From a checkpoint of a small audio-text matching model: trained on chords played on synthesised instruments, 3.2 epochs.
Rows from block 4 of the fusion encoder, named by matrix and row number. Rows with one number belong to one neuron. Each number is 500 + 40 x the weight over its row's rms, rounded and kept within 0 to 999. All counts start at 0. Numbers have three digits each. After the name is the row's rms in percent of the matrix's.
# fc1: MLP up (fusion_encoder.blocks.4.mlp.fc1.weight, 640x320), inputs 107-213
# fc2: MLP down (fusion_encoder.blocks.4.mlp.fc2.weight, 320x640, transposed), outputs 107-213
fc1.593 076:455506512510513530494505531543495463413511528521493528477487503461548526544483521481494463535443482515520430570557434568532462525455513522442524461501523523505476490429519574518508487524526516504487531484512478546477482419476500459504499510508535564419535514509484583560501494561522543457538530496517457411587506563532534
fc1.594 058:449469403547449513491465503442559500418512496492531480461399454568476465415544486461495552476560504478560478485532526488515519444483505496526526509506554525547484484471432525505444492528438493476465494466550456527534484506551468506458531551518432449466499497470497549562526496629528550495531536506456459496515507491507568
fc1.595 124:463458464493423490487490478490514486515502530434463527470542503485526559489435476500504607489516488537429551473545516468496542500473502555481546456460511570436520458520436535481430439500469477503470522524524479459492481434530450453428469468417492548477556431526524466545515506570480480504498491502488532553528542424544530
fc1.596 099:551483510515465478447504509464490514448533479493514444475438525497548552543517534504445488513479521558538477452558541579561468435522476490470474543492474512510461542544436531472473546490454437521518422528530455544532495521486529521429477491486495447490527520545476520477517484517547586397543494434497506502485534570433439
fc1.597 097:548481464504465444495408519505422456435421521407506447475508567564540533523541474504464506509508524467429555487551385523493539549451472492529478478555474478433533439493535471507524460468444572568432513437468472534503563492504555482533507447513542535493555465439570548485451455533467550516452544511531595528517557476456547
fc1.598 067:479530567511433526418522501480498480496507516572443474430527478423494411503521551488506482491543511467538520506508514498512513502467514532460463528490495516531494495499500554485522420433478511510507543535526515506498522489495495603448530553510546493513523497511485389554543572476425476544551532474426487548505450425484509
fc1.599 096:478549510487601410472429503447513545529526541520410486429501532518494518481445534420499545416476454502621531480443512526467603473532479502522546482489528534541528556501473585481461492539486475471513512525575522476481536448534495485474513452472432544436507574465539505499498454481512465478434508475515495443485518522543530
fc1.600 088:469447486466540567529451486488522521476482467534550508570481523485451468489493535492489439552547447481479545527483471497518502477464545445444505570461489474505512514502497455391484506474556519513453561438412583444495550565451461590442436468499507477440533501502481462471486458492530498560532542529521500477505499550451455
fc1.601 082:522507490570478512556470493477551482551484514457504488400451487467514481548539467447537540428507540541468497482483571552533546534446443457491472481449495550451509492433518529542489498521431498428563501450576531459436562540521512496499433482419485517506461472498496441542529479483513432470485513451394522513499457498453564
fc1.602 160:531489466457456510483496560460416497488475510555432512522538564513501483466595474516519561520546471516519451545532552459436479552493515512498542438507548515509477548484517565520480526453559525533468476510568439507493418537510466549503503518484426470544471514481495494490553521461415509533520573477457522503466479518530474
fc1.603 111:478463519486479438458454408545526476502437486505498493485469495577567576480524509503456513540435464489480560427527423483563466531547488470523590503416530522523518552485543506423464490571483511472502416546459497502533570497558455502505550498530503467497537588521510491486526457589600508536493488467573484517475515543473495
fc1.604 087:420529531476458522493556509544539444494496512533534386450454472513494525518539487500504503464500476518515495452478474526511489506474498536454526485440498504497541481520454527544414484506519477466521521514560491517488473479478466497616470539531563498486578539492519447502547465531522525463441557485462539472557523544560444
fc1.605 079:439543517479560549475465506517509505507511460499477458422597520552539479482462507575544466500568542552543478505456456511487483479511457516548551574450445482530518473526558442525481530484496549557431513532420470493496469500463496506489546544519509558534533395522500523507481431548566539490489583483454534568521496501561430
fc1.606 073:510499535579451543561498548492544466529526533521409536474555441418545521480521491463468540462515517442465494474487538526535437500475474487534402434494424567506451488488494515490540507526438484456527446508562553487504499514453530522520451457418538425553475483505538456476577498480600509488478569470510496527502461462512550
fc1.607 106:444537443534432503516510453463551538398472469445444546470599459439450528500438495458529451501496490487467518488468465495461546467523504512470586506517577486576519445612422490483499484508496547500486564493459500497513494533500559497524534455474620558433516465516405472497473504563541484523424541526589573451571519525517476
fc1.608 097:472456532503506539557456528495587592474445455422488487457492378448563561522617520552488457465526490470598454500479503542463492487542502475451485467526451506502502499502531478470508499485528471555510483535440539516476363506503499501544457508519451567490606496500431498452466482474522487502546542573483540497444559590572607
fc1.609 107:505487445512487534543532497501480493441491559494544516576559543501465453524559499456453537535446518466580520482482514550429571489518436535465434443481505443473467510538471540525433470509513477499478476564541517479470483531490520514510476443425535490507557522513454522500474555447425498448462498517565502492476567508499504
fc1.610 125:458569527480479517552516520495586471391489527518525505495511424458444551505573490476488451499488530498499433467538482575528570472471495527515501482538467456512458488490504564519515502511449561430437498503458432439484454453479516538528491479483551477567540457485479509497538537547473497457496549463557551497520489563528547
fc1.611 112:503555500557529464464513545484485502544534503415569456545445509460500499499552518476536520533552477516467506457506553461462568557489468509529487590503479544466462413548506439540598464458437486474508563475438499554502527499548506420489489509540499489496529516530584498526518550532480494436540538507496489455501531573508484
fc1.612 099:496526487503475428491458566516468455521486471496530486544410543472494516489514513535503419487522490542555559486519473493544483532514508510537481469400519496502544460456437462439564569476499477488551461427475534586497471448608443497548437537519510489540436550517516454413511549464458518464547552521507469502481553487479442
fc1.613 136:529445522517481565533511532534462439575490516494430496488598554500500453531461486488534565460490466504467479524485507500486500486496520402508490469531479497493503557454497496528487546524516516482456461466455522488482528508430490509545537470522482416496576436545536560447509456487471483502432533459460503464472523544470429
fc1.614 094:476540483414421505493510519496514430490512531500457482476485487482511472466528506521536548489496510518491504454556509626474454506440555497517520516507509478572514502448533487460429498522435539492505416507400522496460444504504519464462544442478519441462465517543525503503551427520501485540495482539485516494495438517533534
fc1.615 067:404501525549462502538471512528550532491518477486424509506479441430474488529514409506540529443480462482468557493503557471548505495565503501536608508456509470482465493504579559497525464453432490429535486481568483490417568431545497464462565521475425552454396472545550520479480452542464527465495482516563549537545444457500509
fc1.616 129:518542482544518428561512470542464505440504542522464592515553500508540562560469502538390482527569529543502493575529480563491463488501462462549474524440473428520495469553463506507534496479553436513512461428511454454509515496500558517510498580520479445554508456489531585570493502580545492473441485532578472480441510440495432
fc1.617 088:491560450501412540517517467473529450450468473482549488439553555592503512575475444477462525469481485511499434476494500533454452512532563540488535521416503529484488535509437508446567611446485480576518475497518548520443510528497526463499519514518451467511508468516497477490542443542515448480423565461552543444494528512539503
fc1.618 088:512544437533428452491509482470518556455422593546582475489550476517456510516558473449518572492484451489523552479605470481455475478479525481490516422487514493516521498482547462496477477451434530397475559476408481493436550530511532439514491544537440508410484505485431428540511470496493462447479510509538552538494494546502551
fc1.619 110:426512566556514469513486507466506493455507448490499448508404562520517442503509457554476468503492549524536502468510514449535425439520518440468467505488475519464507518452458452510502502515497472494493584512416412497520499526467488513510454541459524462493490482461552553485518467465457570496569494485492501548486525488495416
fc1.620 099:509508536535556498469488491492544521508526531460403533527574491550480403521521495477484496493520492478450558580457446495530531512549484561484560604493463566499425581458511501438475495454467484533497526466475575510486519542458556520478503447539562463433475451478491450541458498501528516487528521480573449459435470527517443
fc1.621 116:510586593520501545414518423461484483518504466450520548411516463547452560478518438523468525543497477467525517512562484484534530565520461541545483465569530462547546516449495459515536437491561520570436489476414528461461516490529480453500510482464567457437573468536454561518557489541478516555461482511551558483474499466518510
fc2.593 082:480488464491501506518545503504419468642479494474551506535480485504545459483567482506561514502500454473457549484515536521481494503532508501540525591426437491423530443489444500537488490452498469485491425565530536507509460499529537494484541500512538505439442525509490447468475462493469429502457604543472466475492496493457463
fc2.594 054:583525495477513504503550519478541545515445505451504523487575567583491515487506442497510490551460484494504499513451485527482523536515504515552532477534460510456502486506532531523613436505497541574430456536479506496518538496526581455515552421539553501554439496458459520543500545469429529509475530508447488481503490498528481
fc2.595 132:528451471529560549573481503459477447543529457528548555510510524467504508503477531580569485462456553514436524450509466537495390526542491447521486535464473483455471531470482580515518484493506520406546488525494545549493487511521570500526515514499453521587440491507500491509541410511505457519423439586495536400452426504482499
fc2.596 100:512552445586545537463490552523527567537460537497550514501518425492504525505469466513516509605535495487506568453577526489441519522486509491502582500496505449466577529545523472534571500462518462497528634536513564508507527470478506439484487455494523490466491514420541464537571523494486497537423575580450467511474460598539517
fc2.597 091:496541426467550522532506509480528515566513425563506501484533476469529510505447466521500445536475473519480427519522493341529469469576516528493442497460491486597475511567507504478494536600510475419478468504526507519531396509487488497430390492498502516483417466543445459534489422515500412512515400447495479493502482509581522
fc2.598 067:517431481482522581616428570509489531470408424447487439605493526558473556484464497528520499511497545528534510492581452520532492481481507443496563482541542520526443469445556499473499485536564468460505550524503493531479485463492496500560583464536534524515482460513468481513513488499534544540468509579486528504477512432508504
fc2.599 101:524480525481438542490478509552492485497549513517490495560519573494527453527493412539506512551461532504454429575546456469510486531522433466507551493510486512451522458484503426554556474496515499541538541522517436523493449564475475510527484458553446528650457439474462494480514571508442422474573487433504493493442501507568514
fc2.600 083:516428465471494520481547504486464494517513448524515405502523513545466456532500398502516557516517496551459542551500546447593494524473509500511605535392514449531508557478490472507550571405558516495551508493546529406514481476493575476474433501545471531541479511456517505509526520544470513457470443473484535505542544477548453
fc2.601 090:475517558470523524512543509502485544536517533532454575586496535473511534489521513572478497559487520475554528488571433575462434458486492517521460491539442455513466455489575482483502419432504458533477516484483545484544450504456594533483505425533476462541463512496464516488435516552482476507421427494547499463513534442552424
fc2.602 148:493467548410567478424475468508512479483449473505421525486596569497479534548479571464519497479440497470477533525493537534540510539549540456503560535466424518500516442454494477503538523516475482427491431524588503471521534511594521577484496510521532437497511524486501518555511516446490478484478481558506527489505497518520427
fc2.603 105:540505501479499557590531517446466425468497519534545557503451564445474455484478498453490468491493514520506466490480500557529562521433511543491500422537483522496531478474449489474545437465523475524496469462455515540461474465417531476531465497530555496515545550418505526517526489457425513463512439547488465449518527506626545
fc2.604 084:463510506448471560442528518380481473519512512514508512523575484476401540586503469458513517541467455481459506487487514468547514520476451595497415571446448493508497479473513523450447472448514501432525530488452519471558577530501500538535515554530454540501490514526475555522544508506482504465520510431520516503496530570466520
fc2.605 083:496462450477461476457491493455492467418499491476521540539432489508451532532523463438504519552502505502394519517513467511490481511463470504527464505484503458463539527498485502428529503453467468406507411541518519492527583488562480548516514484515525473496540521513523504403504574503522522494465512477518538499505525503501552
fc2.606 075:531441494473444456458517476363470554599491462493528472396466526569439503534527516493534562531450534452569509530520477507530570531519532539492461544545403495529449495500544587476498469487486505457533500458513477528492583460513467534512534485532478509576472531483487514560525509508465559548475517519537522513554478491546382
fc2.607 101:500466544481518442457529528457553510521442503538532477512527506567489468498508410441481494494502487510510530496493490454601462496437491495447514589495502511382470469468522499527474541469479411551452435504553488438498478514576498493524490536506422520454485483467480490537492470517454446451495486424414488530442510416488482
fc2.608 080:481428523551520500437465506416527455540478525545568580577451468495527511502439422546469440511527480542492503477515456547467459560472536554499419489509510515464490498459483464513508455504471528386462480529567492453506450529473515482493552477510462456565431519507587448512512460545458557521447487460463514537465490498485488
fc2.609 112:528509500455546494490518511542482481538481490516435560508449422553513473490446460521516432477551423615440490479552518508562433553495480536522488531559532506438484490552508496494583485436544492492517512553453544514523480471470487550526494496494506490508472482498506397587551528613530520494460526572437546520414512505502512
fc2.610 129:513489565565482486529430523492491524496507481449450478483430573513493411459538517457496487451471434496493515463448536434495429458530484520497493493463544564555448482419476511546497519486585482539600478529450550545429548543456583524400537515507464440490541490524559502529561524456489466471514433470442504456519474471443567
fc2.611 102:465529454507536497475490571532545459477495540581467502486573565520464608496512522477524453452488443449519448492512483604550476494498487494490538477511488538520550517471458499476477498568563509486490395486426527493531501476444477454514554481461513435507426480524475509529497442521506468481528482533506459513503499467519507
fc2.612 098:501545508590455508531500530512552476511499473466485441446513475507510489502482484445489469569491483505432502515473518481514506461521492483493457447529564497440526602468492540491452451516469489532523485494531443526512508531471476525484516528457460544476519479475491509522495545544482454490509471524508556473463493517584443
fc2.613 138:464559534489502433451489524535497508452464471559539459494410474465499472476584484519520500497451439482529554491483508590489541452444437515519523534430532492486493496533559559410524522474477459479553500539523440468485500496547477481457467515470500549436412564527496437475554569453541512470582447508459510463464481509504493
fc2.614 086:501508515536533493465538497461524526415484483454512521525471467515532483543540449459520435443526565458462525515537478429472522470527457446507496498455467487492515471477571482550565427539609468460501540501560509561488519503504541517503487502471484593506470497450502521468460476507565518476450593515459488548562579449491470
fc2.615 072:566539520507560517505538509479502525464493468563479488554522475468511422463557451473477491573467521541570478482525460519505574443464546497514452524471512499503508515409469500461479508512574526513501455503482516547549513489471557539513491476517576479525501464521515388452539505475501540488553523487480500477482558425422431
fc2.616 131:544499547448423485408485531432503483580497498526455504469449604460469513583511530490504520463483491540499600528455503463504533464455505498537535467541542548517512564407515504452447488433455579492399441454469458553533484508442463498480534511495481526448545507449480455526447486467529533489553505479426525507564456403504519
fc2.617 107:438441496470479548436502519541506597546508481547520530534566549484454526514538515523478481571455513516509497568469567478539512457484513406513530538485506502545445514430478483501472477568477504449513522475466468456557546538544534448486430449471449512445518478497473500468546466460484533484529479430430479543486473515467576
fc2.618 102:481452502441488517507538467501480546604493523482543522549485547458539526460521484404488515476496488459485475506479459483512446507490479494438501446487475477455468429506490567500468496588527541538532573514456500456484429485524527530549539459460501546444418547437442523491491412418496416472514518402481585524519451471581476
fc2.619 114:518534441521502516526496518559505476523438512502550448481553502484494516473546584480524511564537488450563525487519474529420479414478485545523490489464541519427516406520586412477586449522538520588525491509496565526460462540477555442458490538483464478505503532465477448537548534535578507499465569464489452498498458465459581
fc2.620 102:483496455524527562450514501605512505508475458521579589511456535455560530481541437449521469599534441451559458459491531500539412525438464490484476495452536473565498492516503499529503598462551543512570524533497426462522507526484460450538526514486504567553518541526567512550538508539442474488506484489413539422499519493493473
fc2.621 126:530483505449471469525494486506506513574534499466489561554422502511451447535524586483485449405479524458407440529498457484511469499480545510474515426516394493502497499504472610551497452443478433510490517495607452582501460521456573497512582502497507499505452484416493479539461531505465457497544532526506440525469476472513493